From a checkpoint of a small image classifier: num experts 8.
Rows from block 8 of a small image classifier, named by matrix and row number. Rows with one number belong to one neuron. Each number is 128 + 32 x the weight over its row's rms, rounded and kept within 0 to 255. All counts start at 0.
After each neuron's rows are labels from the 100 images, of 14976, where the neuron reaches its highest value: "strongest on" is what is common among them; "peak on" is the class under the peak. Only what is clearly more common there than usual is listed. The data: drawn small creatures on textured ground. In brackets: how many of the 100.
# fc1: MLP up (model.blocks.8.mlp.fc1.weight, 640x160), inputs 0-53
# fc2: MLP down (model.blocks.8.mlp.fc2.weight, 160x640, transposed), outputs 0-53

fc1.634 [119 114 116  97  93 138 101  97  86 114 141 156  98 164  68 123 158 124 125  82 131 137 122 166  95 133 127 179 175 114 114 101 149 114 159 159 100 141 129 144 148 141 103 101 101 176 127  93 153  91 120  63 105 159]
fc2.634 [160 142 102  99 125 114 152  66 134 139 114 145  90 114 160 104 104 137  89 155 137 154 171 138  93 148 160 137 129 119 115 149  93 132 100 124 159 131 149  99 142 119 121 149 102  90 143 155 123 126 110 142 148 127]
strongest on: grey (99)
peak on: body (44)

fc1.187 [128  89 135 153 131 157 126  95 135 205 152 122 160 158 145 180  91 114  74 178 144  86  96 127 141 112 148 124 127 145 168 110 113 141 138 119 149 157 103 177 168 116 110 109 141 111  90 145 161 148 178 160  62 108]
fc2.187 [101 127 155 127 130 103 145 112 119 137 122 129 115 181 144  97 103 112 134 128 125 134 147 123 159 134 108  96 116 101 115 152 102 156  95 149 135  68 190 100  70  81 203 161 140 129 141 109 103  97 139  73 133 165]
strongest on: scaly (75); small (67); snail (58)
peak on: limb or head (38)

fc1.238 [120 136 152 151  39 107  79 123 137 160 150 142 125 141  60 139 151 120 158 110 105 182  61 108 174 102 169 113 138 122 109 118 154 141 220 153 136 181 167 173 125 136 133  85  68 199 178 137  96 111 136  92 157 127]
fc2.238 [120 130 113 181 141 114 170 122 120 116 104 143 144 154  83 134 142 162 183  98 111 160 114 138  80 128 130  97 125  98 129  93 148 110 134 149 145 131 102  71  72 140 100  50 107 116 131 116 119 163 204  76 125 105]
strongest on: butterfly (84); plain (51); black (42)
peak on: body (35)

fc1.299 [138  82 115 159 124 128 148 159  59 161 138  98 121 122  69 134  77 129 134  88 112  71  57 141 165 174 147 108 164 114 125  62  99 107  90  89 170 131  91 174 147 134 107 100 121 176 170 124 147 134 148  92 140 109]
fc2.299 [138  93 117 129 126  75 134 159 124 153 118 169 122  99 151 130  95 173 127 149  80  99 138 155 131 129 136 154 150 141 151 143 171 129 114  87 143 163 136 153 132  58 111 142 184  75  88  88 119 155 107 164 125 114]
strongest on: pink (71); large (56); turtle (36); creature: crab (28)
peak on: body (60); limb or head (35)

fc1.378 [109 101 100 129 171 121 124 185 165 188 141  86 146 141 134  97  97 115 135  99  92 179 173 135 120  89 132 110 152 144 129  70 137 117 138 128 151 149  74 159 140 114  96 165 137 113 113 137  89 159 198  76 100 100]
fc2.378 [108  72 155 128 107  40  77 114 138 133  90 122 114 128 158 100 177 160 165 164 102 111 144 139  89  97 146 150 137 158 150 145 108 142  73 112 181  72 178  52  75 156 195 220 123 160 188 147  89 148 137  98 125 106]
strongest on: snake (71); scaly (53); yellow (34)
peak on: limb or head (45)

fc1.358 [109  91  90 131 113 141 107 139 143 179 151 142 131 156 103  85 112 145 110 157  95 114 134 178 145 122 128 125 111 168  87 103 116 128 180 103 138 173 158 147 221 168 149 133 197 152  98 168 125 150 171 140 127 119]
fc2.358 [158 120 135 134 109 137 119  82 147 138 127  94 137  98 191  88 130 103 121 116 143 118 141 122 127 145 125 141 134 157 122 141 128 144 170 111 101  57 134 148 170 141 149 161 176 152 147 132 120 103  92 112 134 136]
strongest on: dragonfly (79); black (50); plain (41)
peak on: limb or head (30)

fc1.542 [145 120 180  95  96 145 143 121 110 165 113 120 143 126 141 108  71 183 191 115 102 123 108 126 115 140 102 136 116 147 103 147 181 124 109 117 111 133 131 160 201 149 170 102 116 209 138 160  72 120 135  99 116 125]
fc2.542 [159  89 132 108 163 111  88 117 106  74 130 109 155 143 162 114 134 112 109 127 170 152 129 114 186 123 115 131 196 134  87 139 119 111 124 125 103 125 107 157 129 155 199 184  99 131 125 146 148 175  95 159 186 141]
strongest on: white (59); large (58); crab (36); creature: starfish (33)
peak on: body (58)

fc1.250 [176 152 121 177 136 174  66 104 117 201 122 122 153  84  83 158 144  98 117  79 159 163  75 142 105 171 119 173 135 127 111 126 153  82 158  98  83 159 144 134 138 144  97  59 135 120  96 152 116 145 127  83 119 102]
fc2.250 [134 190 184 118 154 143 134 171 167 121 188  99 153 143 149 151  94 142 156 112 119  70 132 163 135 139 106  56  96 107 121 184 120 139 112  94 183 126 110 101 167  82 157 135 143 128 140  92  85 132 153 107 108 118]
strongest on: grey (47); white (40); dotted (40)
peak on: body (58)

fc1.543 [130 153 163 119 159 110  42 125  43 141 135 133 165 113  79 134 127 146 110 114 120 175 114  97 101 126 161 129 176 108 153 142 152 151 157 128 116 156  95 184 165  86 103 157 144 120 136  88 118 126 108 101 146 138]
fc2.543 [155  88 135 200 147 122 178 126 135 147 125 132 142 139 155 129 153 104 125 168 106  80 135 143 128 100  96 130 110 142 117  90 150  99 109 138 128 146  95  79  93 141 157 122 110 132 126 180 122 159 154 167 213 190]
strongest on: butterfly (54); snail (29); black (25)
peak on: body (30)

fc1.280 [100  87 123 158  90 168  82 133 125 148 172 138 125  98 131  75 100 150 123  88 105  64  92 139 162 137 122 119 124 176 117 139 163  93  94 121  92 127 166 132 171  90 185 163 113 192  66 115 132 141 182 126 161 153]
fc2.280 [116 157  94 117  76 101 108 158 133  26  91 139 151 143 146 126 145 106  90 123 120 152 115 124 119  98 109 139  80 134 151 149 160 128 224  98 130 113 118 169 134 120  79  92 159 170 160 125  86 190 103 143 136 127]
strongest on: butterfly (54); plain (42); purple (31)
peak on: limb or head (27)

fc1.616 [139 102 100 196  63 134  99 114 115 188 105 144 155 126 117 141 111 188 116 168 156 130  96 124 191  96 105 103  85 115 133 130 124 142 130 155 126 157 133 132 154 146 160  63  42 177 180 161 151  94  81 191 136  75]
fc2.616 [106  88 149 117 149  92 219 108 163 172 142 143  51 106 163 101 119 134 136 130  46 108 175 105 125 183 138 115 163 133 137 161 134 109  84 103 142 148 151 118 128  92 111 167 168  78  70 155 137 137  80 158 165 159]
strongest on: dragonfly (59); brown (46); white (32)
peak on: body (38)

fc1.570 [110 124 131 145 162 196 169 162 120 166 151 132 181 147 170 122  77  85 132  78 164 147 121 150 149 157 132 169  97 173 106 125  87  67 112 142  89 112  90 145 118 129 102 118 117 106 115 104 118 129 176 125  87 122]
fc2.570 [128 131 136 125 126  80  94 152 122  96 145 116 145  58 100 120 124 113 159 117 111 114 101 151 109 109 108 106 169 157  69 141 127 165 184 134 185  84 150  90 168 106 132  57 143 162 132  96 100 125 136 101 122 108]
strongest on: snake (53); spotted (49); caterpillar (44)
peak on: limb or head (44)

fc1.585 [117 107 132 164 123 184  93 147  85 198 132 121 132 184 129 112  96 149 200 122 110 103  88 151 130 193  99  90 124 135 186  99 174  89 120 128 110 163 109 113 150 166 112 132  96 118 152 144 137 124 137  79 133 173]
fc2.585 [119 113 122 138 157 104 138 106 141 159  78 137 115 143 118 123 133 165 126 127 106 123 122 151 140 107 115 104  85 141 164 134  70  90  45 139 172 117 126 109 117 113 130 116 165 131 137 126 158  98  96 144 117 125]
strongest on: pink (53); dragonfly (39); orange (38)
peak on: body (35)

fc1.451 [135  90 141 193  52 145 111 113 114 149 103 156 175 204  84 150  44 162 141 163 168  95 124 102 159 160 151 147 107  86  99 113  85  85 123 134 147 132 143 108 170 158 171 100 125  88 175 143 125  84 125 128 149 151]
fc2.451 [132  89  95 154 110 128 163 130 141 188  99 150 118 108 153 122 169 117 146  77 137 148 141 150 144 181 116 157 161 142 186 130 150 116 120  90 111 131 116 131 118 106  77 108 151  91 103 179 149 154  67 165 173 124]
strongest on: pink (90); plain (56)
peak on: body (87)

fc1.591 [184  54 188 103 197 130 101  83 150 198 153 110 136 130 132 186 147 146 164 190 123  89 121 135 176 127 139 142 101 121 128 109 138 122 123 104 166  61 131 127 130  92 178  91 155 117 145 132 108 124 149 110 125 114]
fc2.591 [130 127 124 137  56 151 128 143 111  49 104 130 121 131 143 100 101 112  94  87 170 146 131 151  89 182 145 128  86 119  98 147 137 133 117 145 110 227 134 123 133 141  84 127  68  75 114 115 137 138 128 160 135 125]
strongest on: snail (69); plain (52); white (49)
peak on: limb or head (45)

fc1.158 [137 164 163 128  19 115  52 119 162 166  82 144 110 106  81 112 152 140 144 118 106 150 105 105 111 127  94 131 133 129 124 135 159 113 185 124  95 107 128 191 142 175 154 131 106 174 144 157 102 132 138 116  87 177]
fc2.158 [ 92 134 112  88 103 148 140 137 103  77 133 113 169 143 132 114 140  63 124  88 151 187 142 106 110 109 139 155 149 118 104 124 119 152 153 177 117 162 136 125 175 134 100 120 118 173 131  92 109 110  95 105  94 130]
strongest on: butterfly (71); large (66); coat: spotted (39); blue (35)
peak on: body (92)

fc1.509 [ 95  82 161 186 133 147 115 172 163 136 123 104 173 107 141  86 161 137 114  92 115 162 150  87 122 147 135 142 143 171 145 123  93 144 170 104 136 106  62 197 150 128 125 169 138 145 115 117  77 137 138 133  62 123]
fc2.509 [152 121 136 129 141  78 150 125 175 138 111 139 139  83 131 141 161 174 184 102 142 113  95 137 183 100  85 149 154 113 171 150 159 162 101 153 144  90 181 114 199 149 115 125 164 176 150 162 113 170 155 115 164 106]
strongest on: black (67); scaly (45); turtle (38)
peak on: limb or head (39)

fc1.5 [109  63 141 185 169 138 169 114 134 199 123 136 138 136  89 113 134 167  69 170 100  84 168 145 120 134 110 106  92  97 160  21  56 140 171 156 135 152  89 134  96 147 174 101  79 158  96 107  87 160 128 126  85 138]
fc2.5 [ 89 123 124 140 167  80 122 141 106 137 143 164 127  88 110  49 167 161 153 100 103 104  97  97 132 159 116 150 141 163 126 149 162 131 119 147 136 137 147 123 129 155  90 144 119 142 115 156 119 134  97 111 169 151]
strongest on: scaly (49); snake (48); dragonfly (47)
peak on: body (36)

fc1.549 [193  56 139 149  79 168 132 135 113 137 145 132 182  91 115 116  85 125 128 109  52  78 163 128 141 134 136 118 152 145  81  91 109  69 192 196 113 105 107 175 128  76 164 147 160 109  80 120 124  91 131 139 137 131]
fc2.549 [129 127 116 118 137  68  58  86 119 126 142 138  98 125  61 110 182 129 103 120 121 139  59 149 142 115  81 132 121 122 175  71 127 118 102 101  98 133  56 116 113 195 118  77 103 168 129 179 181 150  92 173 158 148]
strongest on: snake (88); white (58)
peak on: body (32)

fc1.121 [150  71  61 140  90 139 121 126 123 179 147 118 155 114 133 106 136  84 155 141  71  59 131 130 173 151 129 127 152 151 101  67 103 145 141 130 146 114  75 127 111 166 125 137 125 149 100 148 128 100 171 128 138 136]
fc2.121 [ 88 199 113 154 146  91 110 146 141 116 129 138 166 128 105 185 173 108 109 117 141  85  51 124 159 100 135 113 114 105 139  83 149 150 166  81 148 118 108 152 149 126 192 123 120 165 138 107 121 106  85 155 143 156]
strongest on: dragonfly (97); pink (51)
peak on: limb or head (35); body (30)

fc1.109 [110 139 167 149 140 142  78  84 165 203 122 119  92 162  80 155 153 165 159 128 132 156  51 150 135 140 102 130  88  95 112 162 159 145  77 116 136 107 107 114 118 137  94  56  93 163 130 124  73 145  89 112 156 135]
fc2.109 [151  86 103 148  92 150 155 124 129 139 147 127 117 122 122  48  84 107 104 122 188 128 137 126 120 167 171 140 186 110  81 159 147 114 124 167 162 127 124 145 138 126 156 111 139 132 103 123 146  96 143  97 146 163]
strongest on: snail (75); large (52); marbled (49)
peak on: limb or head (56)

fc1.628 [ 82 110 112 146  95 169 114 102 100 175 127  91 179 140  92 148 112 146 103 142  96 122 133 128  94 148 159  79 169  47 176  85 144 147 156 153 175  89 100 150 123 116 157  45 114 145  87  84  72 112 175 133 101 147]
fc2.628 [146 106 120 121 148  93 160 101 133 133 104 143 162 103 130 113 165 140 122  85 192 122  69 177 137 123 138 166 148 129 160  97 136 113  94 150 111 205 180 131 154 153 100  83 146 102 142 142 165 203 135 140 152  82]
strongest on: butterfly (69); pink (53); striped (45)
peak on: body (79)

fc1.24 [143  57 193 166 142 107 130 118  82 198 132 122 116 160 122 145 157 147 144 153  62 107  91 101  99 125  95 138 113 109 152 114  91  74 165  85  97 121  77 186  84 126 118 114  52 171 125 166  89  91 115 120 160 102]
fc2.24 [127 172 130 134 108 114 156 133 152 101 150 105 139 124 147  78 151 116 135 155 141 148  83 188 171 136 164 181 194 161  82 172 187 119 104  77 177 166 115 140 138 138 189 129 109 196 114 122 121 104 142 133 204 128]
strongest on: scaly (86); butterfly (53); snail (34)
peak on: body (41)

fc1.32 [148  64  92 160  81 151 123 102 134 123 115 123 102 142  56 128  98 137 134 115 153 169  98 167 134 157 124 143 120 109 145 126 167 104 124 173 129  96  91 131 190 167 106  71 131 144 128  73 168  97 158 103 148 132]
fc2.32 [159 165  94  97 147 103 164  29 105 104 112 151  82 144 138  91 117 158 149 100 139 158 173 149 146 142 154 124 148  98 150 145  74 128  80 135 168 125 169 129 133  86 120 113 151  73 139 146 144 147  86 122 150 118]
strongest on: spider (54); grey (42); black (35)
peak on: body (76)

fc1.614 [176 127 187 142 102  85 122 135 122 133 101 110 125 104 114 199  96 123 184 130  74 130 118 103 142 153 156 143 129 148 132  78  86 115 186  96 122  94 101 178 149 115 168 120 190  96  78 116 153  86 125 123 143 122]
fc2.614 [101 212 142 138 176 146 148 157 137 111  88 145 162 158  99 148 148 146 101  62 128 104  72 167 133 129 128  90 122 137 161 124 164 181 187 156 191 103 117 148 124 139 108  82 122 166 156  82 137 130  67 127 101  91]
strongest on: dragonfly (68); green (42); black (35)
peak on: body (39)

fc1.441 [102  62 134 127 127 189 127 177  33 212 134 171 143 125 120 100  20 127 172 127 123 122  79 123 128  94 120 128 140  93 139 119 127 116 123 120 133 169 154 100 195 131 101 162 145  94  89 166 131 126 181  83 155 134]
fc2.441 [105 118 148  86  81 115  79 115 120 131 160 115 136  33 146 120 157 116 184 118  90 139 104 162 116 113 162 108 160 145  87 118 171 129 127  83  71 113  95 145 118 151 188 188 111 157 147 137 120  86 133 101 141 138]
strongest on: spider (49); plain (38)
peak on: body (30)

fc1.279 [130  94 171 139 120  97  88 105 118 196  98 111 130  96 142 135 147 105 204 137 163 162  79 121 138  96 174 104 176  89 131 164 128 155 113 134 131 122 116 138 130  68 104  84 148 170 157  93 136  95 147 127 102  77]
fc2.279 [144 115 107 194  89 123 168 131  82 121 144 123 118 155 109 129  89 180 104 103 141 130 167 150 137 182  76 133 119 109 157  85 119 102 110 130 125 182  82 117 141 167 171 127  68 126  81 142 129 146 146 150 155 170]
strongest on: pink (55); scaly (40); jellyfish (36)
peak on: body (47)

fc1.364 [108  70 151 149 116 107 133 121 130 223 135 156 120 162 129 155 130 122 107 108  99  97 103 115  96 129 121 100 106  77 146 142 109 119 190  85 152 147 129 114 107  93 146 111 113 107 125 107 146 194 152 159 112 138]
fc2.364 [121  99 105 152 168  90 144 140 142  73  52 124 142 185 154  94 145 156 104 186 161 156 143 164 166 140 137 161 130 116 143 103 121 132 117 147 135 170 141 132 103 182 127  49 165 119 126 101 148 119 120 126 135  96]
strongest on: scaly (97); snail (75); butterfly (25)
peak on: limb or head (35)

fc1.169 [ 83 106 167 165 143 115  88 109 104 109 136 106 107 156 120 129 126 182 161 185 142  65 121 129 134 166 111 105 152 165 121  53 115 152 115 123 117 152  95 119 108 116 136  71 144 117 156 182  98 117 143 173 120 126]
fc2.169 [110 132  96 136  58 116 160 161 111 113 157  99 146  91 169  78 141 117 161 162  91 127 146 111  91 137 162 117 148 134  91 172 117 150 125 126 136 134 171 128  97 116  73 158 108  95 145 116 102 113 162 125  95 106]
strongest on: red (100); butterfly (48)
peak on: body (66); limb or head (26)

fc1.371 [178 108 131 154  70 130 120 140 110 186 198  65 179 115 101  88 116  72 177 179 129  59 116 125 130 125 189 172 111 182 103  81 114 119 125 120 114 116 104 142 148  72 166 123 187 120 160 144  81 114 140 120 145 172]
fc2.371 [136 160 128 114 156  87 132  99 132  95 106 129 131 177 133 153 152 116 130 146 131 120 187 153  76 119 104  99  96  86 177 130  90 160 144 167 152  83 116 138  87 129 120  85 123 120 175 104 113 130 175 129  77  78]
strongest on: red (83); dragonfly (38)
peak on: body (36)

fc1.547 [126 133 151 172 169 163 140 148  92 125 186  77 168 163 173 106 108  97 185 128 137  95 114  58 120  96 172 102 113 143 158 113  89 121 163 111 154 118  88 132 143  66 124 153 106  84 125 148 145 145 172 152  98 143]
fc2.547 [135 126 154  92 101 118 175 101 134  83 155 118  97 163 142 165 128  98 113 142 154 133 172 154 102 166 151  69 119  87 124 152 111 136 105 125 121  90 164 128 129  81 105 159  90  33 169  61 181  86 187 116 138 126]
strongest on: red (94); striped (50); snake (44)
peak on: limb or head (43)

fc1.564 [130 120 158 154  83 129  83  99 147 173 150  99 111 149  68 113 165 148 102 118  54  70  76 124 134 165  89 125 148 152 167  63 153 151 152  76 166 104 124 180 131  96 169 142 167 185 117 135  87  92 140 154 153 132]
fc2.564 [128 107 154 151  87 128 104 120 157 135 127 149 111  88 189  19 176 125 125 161 111 103  64 132 120 137 196 172 132 170 103 144 185 136 113 103 139 133 170 113 151 113 117 142  98 136 125 147 152  79 103 156 172 133]
strongest on: butterfly (88); striped (66); red (31)
peak on: body (51)

fc1.618 [133  79 106 126  81 153 130 131 136 154 122 105 143 101 133 163  94 122 142 166 114 122 140  82 134 102 116 160 155  52 139  96 136 109 159 108 148 179 145 155 127  77 146 128 120 133 150 129  56 128 151  83 161 151]
fc2.618 [121 161 112 161  95 118 146 125 141 154 101 137 156 157 195 148  98 179 152 122 108 166 119 130 151 130 172 138 157 115 176  89 182 146 165 123 132 186 121 120  99 170 145 155 168 188  96  98 110 112  99 151 114 112]
strongest on: white (35); spider (33); yellow (28)
peak on: body (71)

fc1.260 [114  70 107  96  71 183 134 175 109 154 168 173 217  78  80 115 102 117 108 137 123 117 100 152 150 128  99 126 152 150  82 176 106  76 129  99 132 134 108 128 114 202 172 141 112 142 146 160 161 111  95 169  94 118]
fc2.260 [131 181 118 136 156 154 108 142 124 131 101 148 114 168 149 168 136 177  50 105 149 125 104 138 146 132 107 140  87  90 176  83  90 121 121  73 131 161 104 167 151 125  89 142 117 118  93 125 117 180 100 152 119 112]
strongest on: snake (87); plain (67); orange (28)
peak on: body (38)

fc1.438 [110 148 125 195 161 167 140 162  69 150 181 113 154 150 146 127 109 145  88 141  73 120  94 159 125 112 131  76 132 101 135  80 122  78 115 118 205 175  66 172 130 114 111 107 161  95 115 120 155 146 122 109 135 155]
fc2.438 [ 76 118 115 122 145  95 152 168 125  85 120 166 170 141  76 147 168  91 103 161 132 100 131 113 139 133 134 134 125  73  92 105  67 118  58 122  96 130 149 108 165 121 142  87 167  88  63  82 115 149 126 141  97 135]
strongest on: scaly (100); orange (34); spider (30)
peak on: body (35)

fc1.503 [162 111 128 187 116 136 107 113 123 218 142 156 139 135 108 101  80 196 125 124 140 150  70 152 182 188 147 147 135 125 181  61 123  69 105  91 154  93  77 130  93 132 183  90 117 154 149 178 124 104  91 140  89 123]
fc2.503 [111 122 151 156 171 117 133 172 150 172 111 120  68  87 102 118 154 136 133 153  79  88 124 136 145 181 102 119 153  87  97 164 158  94  88  71 106 140 111  80  81 121  93  65 142 113 139 136 153  79 129 196 168 107]
strongest on: white (77); dragonfly (63)
peak on: body (52)

fc1.401 [141  99 133 164  78 121 116 163  70 162 158  71 125 109 129 172 103 149 152 145 117 156  98 127 152 156 127 185  78 149 184 114 101 136 130  93 189  79  65 162 139 117 118 102 149 146  41 105 117 165 192  97 126 114]
fc2.401 [127 105 154 135 146 121 147 102 134 153 125 159 117 107 144  91 185 111 103  96 156 114 151 124 136 132 157 128 147 130 149 115 122  91  75 142  82  74 173 123 173 146 137 140 142 147 149 112 141 102 120 120 161 158]
strongest on: scaly (98); black (55); turtle (27)
peak on: limb or head (54)

fc1.229 [ 86 128 120 127  87 165 159 150 129  97 100  98 175 103  79 142 139 103 126 134 112 113  82 135 129 172 154 149  84  90 109 129 134  89 130 169 153 138 145 201 126 116 153  90  75 153 133 104 109 162 181 102 137 127]
fc2.229 [174 105 128 193 127 154 127 193 138 129 115 113 176 113 187 109 147 163 149  62 127 155 140 115 195  97 127 126 173 140 162 107 208 113 183 129 114 107 112 204 143 112 115 173 139 161 150 121 116 171 126 168 155 143]
strongest on: spider (84); white (50); plain (44)
peak on: body (36)

fc1.80 [183  64 165 166  73 123 149 132 132 186 163 121 140 118 109 148  90 124 131  97  73  88 139 163  93 158 159 124 123 111 149  62 155 110 149 160 102 140  85 174 120 125 132 121 136 175 114  77  88 115 176 138 143 132]
fc2.80 [124 153 135 137 102 114 150 142 126  82 163 152 157 107 146 162 157 165 150 116 118 161 138 157 141 109 133 154 137 158 150 103 167 134 191 109  98 135 117 178 197 168 139 115 177 176 141 116 131 159 128 137 123 106]
strongest on: grey (59); plain (50); spider (43)
peak on: body (43)

fc1.245 [ 87  90 135 184 154 175 129  95 139 203 174 149 152  67  93 114 110 117 133  98 108  84  93 104 172 143  86  84 129 120  99  85 148 105 105 136  98 129 186 130 103  97 104  80 107 105 189 128 103  97 152 103 102 172]
fc2.245 [147 112 167 154 130 101 141  99 128 162 104 111  77 156 198 122  78 125 143 147 118  87 233 129 113 107 119 124 152 102 130 146  92 157 100 163 122 117 189 110  98  25 126 116 172  95 154 117 114 127 118 142 135 100]
strongest on: pink (77); marbled (64); fish (31)
peak on: body (52)

fc1.476 [164  89 113 194  94 116 151 168 161 144 152 151 126 165 158 107 100 175 171 173 161 134 151 143 101 151  89 197 131 146  83  68 117 108 140 111 124 168  65 103 155 150 147 125 165 130 136 119  82 177 127 127  83 128]
fc2.476 [ 72 197 168 109 116  71  72 140 146  93 145 135 144  87  85 138 147 132 156 164 103 113  52 142 119 103 119 112 126 117 110 147 132 127 171 105 135 117 134 123 193 112 132  80 166 143  84 116 152 144 140  69 116 108]
strongest on: snake (53); white (35); starfish (29)
peak on: body (57)

fc1.264 [161  94 112 140 102 190 159 159  89 191 168 152 162 141 123 106  85  78  91 129 160 123  86 152 114 172 146 138 142 124 104  91 109  99 126 106 105 157 140 130 120  79 145 116 151 113 118 171 123  94  97  88 168 140]
fc2.264 [ 70 155 115 145 121  75 119 111 161 107 143 137 102  78 196 124 190 196 128  99 131 152  64 175 106  91 159 152  73 138 137 130 170 148 165  99  89 147  75 149 165 170 124 146  83 157 139 161 105 154 116 142 120 103]
strongest on: spider (100); plain (51); marbled (37)
peak on: limb or head (26)

fc1.160 [142  93  94 156 133 198 125 107  95 149 105 104 142 135 141 135 100 108  98 120 110 110 162 127 109 156 131 143 156 103 145 112 107  65 175 119  58 110 154 210  82 132 187 156 172 115 132 141 151 111 144  75 172 123]
fc2.160 [ 78 138 158 109 180  74  68 115 132  99 132 120 152 122 136 107 134 180 165  77 116 131 121 133 154  85 129 135 174 200 145 123 135  85  98 119  98 110  96  85 124 205  76 107 129 180 182 174 179  92  99 109 113 127]
strongest on: grey (45); snake (32); dragonfly (29)
peak on: body (32)

fc1.562 [180  75 140 165 151 137 102 151 154 176 104 157 180 136 118 181 133  96  98 199  67 113 135 140 170 117 110 176  99 108 147  75 100 108  86 103 110  56 150 106  82  80 196 125 148  86 169 130 131 117 139  69 126 118]
fc2.562 [ 67 167 142 168 122 103 159 145  94 101 145 138 103 107 110  97 120 124 143 113 140 110 134 126  66 161 159 110  96 103  75 140 150 156 120 126 154 254 136  99 116 119 107  61  84 154 110 103  96  94 137 147 128 153]
strongest on: snail (85); brown (47); spotted (37)
peak on: limb or head (47)

fc1.615 [192 131 164 173 151 174 121 110 149 235 141 142 126 138 145 143  81 171 174 163 107 141 113  86 140 144 122 115 102 159 179 170 113  91  84  71  90  83  67 127 127 130  82 161 132 126 129 125 110 105 152 112 120 145]
fc2.615 [145 145  91 175 117  93 160 110 186  96 109 160  93 168 196 166 112 162 106 138 130 146 155 126 119 135 160 130 103 100 120 138 149 129 124 154 169  57 136 153 154 172 124 102 150  99 134 114 105 150 125 108 151 155]
strongest on: red (85); snail (61); marbled (37)
peak on: limb or head (65)

fc1.111 [163 112 155 133 160 206 153 136  70 145 137 123 213 151  83 127 143 101 148 141  94 102 113 141 139  89 127 115  76 125 150 152 107 145 149 161 142 170 125 160 122 144 114 141 125  70 103 116 140 123 168 118 120  96]
fc2.111 [ 92 193 103 120 164 118 103 153 121  45 177 154  89 180 127 175 104 145 131 140 120 190  82 152 169  98 131 130 109 112 137 159 104 156 170 107 152 151  82 127 123 162 143  95  85 116  88 129 126 148 135  89 126 137]
strongest on: snail (91); pink (42); black (39)
peak on: limb or head (50)